A small spectrogram enhancement model, trained from scratch.
Model: 7.82M parameters, norm groupnorm.
Training: 20900 steps, batches of 48.
Data: trained on tunes sung on syllables by a formant synthesiser, 25.7 epochs.
Rows from block 2 of a small spectrogram enhancement model, named by matrix and row number. Rows with one number belong to one channel. Each number is 128 + 24 x the weight over its row's rms, rounded and kept within 0 to 255. All counts start at 0. Numbers have three digits each.
Before each channel's rows are labels from the 100 clips, of 14976, where the channel reaches its highest value: "peak in band" is the frequency band that holds the peak; "responds to" is what is common among them. Only what is clearly more common there than usual is listed. The data: tunes sung on syllables by a formant synthesiser.
# convs0: first 3x3 conv (model.enc.0.2.convs.0.weight, 96x96x3x3, each kernel summed), inputs 0-95
# convs1: second 3x3 conv (model.enc.0.2.convs.1.weight, 96x96x3x3, transposed, each kernel summed), outputs 0-95

peak in band: 250 to 500 Hz; 500 to 1000 Hz
responds to: deep voice
convs0.71:133106127143117085149125125113112141110123122108135145140131116111134152134131097131113133092137131130124102170118133124130129111106128085094095099085147115145123117129128141134128159144203138153122140161127136097127091120096125164115069154124136102144137115073092061073127082097098129130
convs1.71:095122110118159068117140097171138107123124132116172127098105115162120090110085133099125142155133149131113144119083145150133108146168147124131163178126135120127096130131100133096119105137141144140122140141129172154113125113130134133138126044162120085155113139126116129128178147147106131083

peak in band: 0 to 250 Hz
responds to: deep voice; thin (high-pass); pink noise
convs0.68:131150126103133081156103121070107119087110114114167151083107114117126128138126075115095128105131160122164134135143129141125131125138124128077126129067119136159126139132129113125140129140137138123130131125104138141130121106095106116075128060156112130114116121116130100127126139126123103029
convs1.68:114082121091100150131130140116115098121139117143158114117155142103108154115119129159137173063131141119116132148161145161149141132126124096136142118118075139137132129116120151146132143085189191108123102103140160134067114144079143129133126159125141137123192155158121133116132132132130143105

peak in band: 250 to 500 Hz; 0 to 250 Hz
responds to: deep voice; consonant: /t/
convs0.37:132118138104106129182123109138095108120149113150111168113084143145131121145120117140101140131131159104103114109174117137124154104146087146110089121131128128118171129139150110137160136111120134115121106130131135119136117124129138131113105147122152119083132131153001067099114126129124108135
convs1.37:114125093130158131139068133129135122088094140091110111140153130133125116168114110096132123107124103155166110132129116125125115144095125105150124129129088111132022072101052105084126121138146136127136140153129133139123107115119127146163133139143119150164124134103124118162131138107124138131

peak in band: 0 to 250 Hz
responds to: clipping
convs0.60:093131136097132105116116128164134126114121124115112105132165150118115133137117143113125118120153109142113135153064131123072140127122185137129145088139136109164121129089145098101126123152166091178122120103130106138131153131086097134125135085141089135151159153045109129124159115088136112128
convs1.60:103096144146164168145155122153122098111130122156122131127152129136117131122135142150137148129135136140092149094104107118083117127166182106114120124096145111117076157102150163094126122133136152113145143120140136078066132158139168123185132091149156115088128155099122136106177125125120100109

peak in band: 0 to 250 Hz
responds to: clipping; vowel: /u/
convs0.3:135115143124093142136112118109136102104107123134157146105126112077146106114153106101125123105134050123107110099117109123083138107115137078146128106175118086092113168092111125149098094116096093129120120091135093156138126171088107115153114126116101127096145137097127145121145124111158111158
convs1.3:133140137128130140184159177105121162129126118136149124131172120123086161131112144129124145133143135125155125140182126114162169125117123121116106122124144186182166121137105141135130138113170123108174131127118140063122127149173151132129132173129120139142141164116119122166116140157144103067

peak in band: 0 to 250 Hz
responds to: clipping
convs0.8:142114118100126154198119120143095121118138137151134190122109127130118105191135155157152127142127184135112113081186082082134159102138098137100130136141134136122126155121180129158182136131138152112119111148152124145127112168121120138142100126124151127111118142140128105105118126111102158136
convs1.8:118121124136188119128139130128132131080086114084104098146162129124133128148100119088119114106140123154148136131125180148129136154141136158122140140107135133130121092096063051074108129172160132141159133168139161138134114118135121146154133135173122128165158142121120129162139141124145146128

peak in band: 0 to 250 Hz
responds to: clipping
convs0.91:121097115109130132098123127117093130122071151116111100164131087121125094125103145143159056091127089129077127112132087072128137124086130117162128115111091093100134103095143160117139142101148093104077109117125105132105104135125102159145127115134116114160135138115117128127136127087117145136
convs1.91:135099112134121088127112164140136120135139117126109110157133166146131101146132112111099132117101141135135164115168161158121094170156145147119141165121139155107102102118098077128118122142121103137111139132137141142116085089089131143145134167124136108156120110123041137134184124139082163159

peak in band: 250 to 500 Hz
responds to: deep voice; vowel: /i/
convs0.84:140130090117130128127118105138147124126158092096138129083128151137166127129162112117138157121124141126112145139132139156160134101162108117119102164083124145165083130149129097131135151150138142103135127166107144119188111128141129187137106123128132115141142118112031065102126157129131120127
convs1.84:169128149123121117136093123099136147121127111095109136134103134130168127114156155097145138134081095148110131145109103087101140144140145140123151118146129118139127123139100107132133147138106075091163164128161095124164140139105095155130136139116127128196057122169074124107097095126119145155

peak in band: 500 to 1000 Hz
responds to: reverberation
convs0.89:114078109146118116109112137111120160140139147141135129152129062102097061121095123121121122088114098134136115144112119109074102128111142086139141132093113096088097126097118114116129092149123093140105129104122084105086121150072084128130144137119126151093138097119139125151132095129146143116
convs1.89:105132136103075077133103128126163063129135123126145118110127144140140142121125116159161104143129138133110136111150124136173099112145128126103115118121099107122150137135134137137117069139123153129106087134111118153147135120127152153136133065123137126154125142115199129160133135035138102142

peak in band: 2000 to 4000 Hz
responds to: deep voice; thin (high-pass)
convs0.67:129084123128129150118108108109138108127135143135125108129152094129106112152110066136122102109139098110130093119124117146154134101112151106143163094134114115127120120129113154119149115132091115137112134126157103124119020117071123123079113140108123102105131102143082099088143129108165163126
convs1.67:086136091165093115124129144146151172153124111111128149124147128142145148117135154145124122115127134124139142112100129112096113094094111125087152144122169126160149147154146084131128072104121106120103110118114150098099116125091126056138111151118092119106124119139117111116126108219118144118

peak in band: 250 to 500 Hz
responds to: the note F
convs0.41:123110112165135133138104129114073161128121152142098140111133110108105086114123144108094060116127106126105109087127100106074114139097134127102129127141148074073140110106128115102135137089079106097105086144127102107109133153164137089125106145129114168128117118137146140121119083122140127120
convs1.41:130100154061143129131075128123194112139131142106137103140111136141134131134127120141161111150143143137092136128167134138170085126140130134110111130131046100144104123143128127140140080146125099133113142135119110165149133142106129162128133135107124092171127134128125129129118158042134120135

peak in band: 500 to 1000 Hz; 250 to 500 Hz
responds to: deep voice
convs0.83:126121125121149125135124124127138172128124114149168144173119122068125127142135102128119139118138129141130072197110146134121144115135124100107129124157205130142089129129125146116156148153132124137119137147115161127110130119096167136145107215109142104138123141137111080131126102138116160176
convs1.83:090126150111113118130111158155114188100117126103150135102130143176131131116098123104133122116111119110098128092128159114115136125133121163162127155084139137163194109123112108145128081116157167130157127169149152074145102115145116095141107121147102110149121099110123138120131114147058129144

peak in band: 0 to 250 Hz
responds to: clipping; vowel: /o/
convs0.64:101119120097137121133099126114098129089074128148138129140138124118094081105069118116134104086130084127121128150100117097120136137103146141165138094132093091105108124058141139095128137152152086133102132115109107109108105131109097138094111122131070143141128134096117110119162100089124133122
convs1.64:098114114166140092157087145163143124123126118121136115159109158149148122144109105125125117125138171122106129096129132182136096158170146120149142144128169154147151130148098081155112107137130165120113079165142141102127113129111178112159137100134123080128133138102114147125087132194142144152

peak in band: 250 to 500 Hz; 500 to 1000 Hz
responds to: deep voice
convs0.69:104084116108127133101188116116126140123142137139156104148131086150104120108125070104111126096110084118109103112106065124118127136119152127153148091109131125090121148121143134098150143134099102102142116122130129128075115129064150112160122106148109130085136078113107120104172111122114128110
convs1.69:154132121146121096155148131111156045145114144148159127085112156130153146129086139135158136155113143097128133120149141141138123116128127115084105146114115109175131130147132186193160123127137148134099139128120089138134095099122145141121132058100128111117117135111172123122117138114116081140